Rows from block 4, named by matrix and row number. Each number is 500 + 25 x the weight over the matrix's rms, rounded and kept within 0 to 999. All counts start at 0. Numbers have three digits each.
# convs0: reduce pointwise conv (model.mid.0.convs.0.weight, 48x96x1x1), inputs 32-63
convs0.0:510509486506487474493509482493483498540504475468517483500485505488490513502484488465461491481472
convs0.1:507531532501498506533486547481520503523569485509515472505488507511545524511472527499494476507533
convs0.2:508492509496482495507487481491595495505471503483503561492511492501528492527498476510462475502499
convs0.3:456520494514512487510481472513570493495558522476507535492545483506512501443451457457538516471485
convs0.4:524536489513529530521503508490483507495548501483465455510476452527489535532491470466526468524533
convs0.5:497446518467460471495529496480485501519519456525498473494517492530502475515488531524523458492506
convs0.6:497497468558509510494474475508484493535517480554498491537480488474495523518486515484507498478517
convs0.7:496466516466503575478477470465503509514493526488514507528495466494470504488507506517499489468505
convs0.8:443531515510509495488485513538519475476448534487466516480525454518508482491487528482511510523478
convs0.9:502535490502471503471501528520480471524488465464517468501493469524554488495492522485507486495477
convs0.10:496436494491542479481518541467499474498478510492514513480544475488505491502455541511527507521462
convs0.11:479530497469470458482479567517512503508514487518500495473504489542495544495477518468479505471493
convs0.12:447501472552501529503481474497479487507507489501473470466494507466482491513496482518485501477478
convs0.13:513497523497517500490458525489532503510482506543511489454477473500503584533529487512503491489495
convs0.14:494486482493493516552495482544480549465481506486512521570482502496506487506510494459525496501518
convs0.15:494518502510489497509545506505518481475532494574500511476474508476516491473521519468511528516506
convs0.16:482522419511560503496534540484484491499509510479496504466544487482486510490498487521505471501468
convs0.17:474488525538523448496505514489499487507506515512479503496478498489567497508511489496498477505508
convs0.18:481493541504516459503493512473475525481489507499518522517456550500492478456490506516502470441534
convs0.19:513492474490498476487482483509511503518458497492480502536503490508486514525458446520482505518484
convs0.20:477483523535497506494489506476491478488492487516525488468471485466533510495485489559496507494497
convs0.21:488513505510520491468492545492478496499580511488480483487440486508482487485515483504529499506454
convs0.22:482553468529472543501484484483481494546508457468477514519507494471515493528442515515472502479524
convs0.23:537502464472551473496456518499530508511478440497475484502500484494496510495515493494492496472478
convs0.24:566482512477488505479502467500507504486499517495462477534502470518529488519517440484492523491515
convs0.25:493471505510478491493497505545499487502429497487455500527480529484492508525514457460519489467464
convs0.26:476535468479509459490528486540504493509552467492437517479501511496474497470522491472532490495484
convs0.27:493507549477473489483484492492495484523477472485470526474485504511539465522501467524508484492490
convs0.28:529515506530507516483471498489494528495526527478484512463539487479490509487517496505489502489529
convs0.29:530518545505552507494493464474510470487501489467505525472524520451488478481484471491479495539503
convs0.30:505503456485524524518492515495474501463472542484493493522517503505488474485528520466515525447489
convs0.31:457439518429488489483517487545517483480470519480508517513450480530503556488470465505489557471544
convs0.32:486481540488495473500547543509547480513455499500506538502481487496473591539519522496520495470490
convs0.33:504468540469454484493501483558538492487492524474522497484477497485530521494502520488516521528486
convs0.34:548623457502486525486496486511494499498501471490488493483458455522485495513519481518523479498499
convs0.35:527516509532535474563479509481483559505489542510509503489496516496517500518531498503491519519513
convs0.36:510499494490512493482490502479474496552515499472499505509493547616548501514489476468458489515481
convs0.37:500499530497501496496494501485464504500526520497518443510474511484490485531545505564494494525475
convs0.38:492501502492435494491511496507457493500579482495468514478486514491493494546516529475475523492532
convs0.39:485508501480512478499486462507443492493475539474494475500519483514492479487469480488524532514478
convs0.40:505481463446488448484557499485503492467487479465505508502493516467512507486518483514503566482467
convs0.41:479508500516507494489488458474472518540500481479612461501508482512499498489485549518496515476489
convs0.42:496491468531488518478508483487491481508486483491476505508475475499501480496503488507472447472537
convs0.43:524497450501498493493499508518502474482564489506514479454479478502554487528489555496503500507495
convs0.44:482472472507535508506518516525479469526521492466540494511473510487474485490543517491477465519500
convs0.45:502470521521478547514524491478518501486497506438513520529495501494537463486480515517530513473511
convs0.46:501481480530482502534514471528493489596517496499497548532519536518504500487498494508497500504529
convs0.47:489476488495492504507584509481488474525498502521527502500547516500511518500471507566503452490517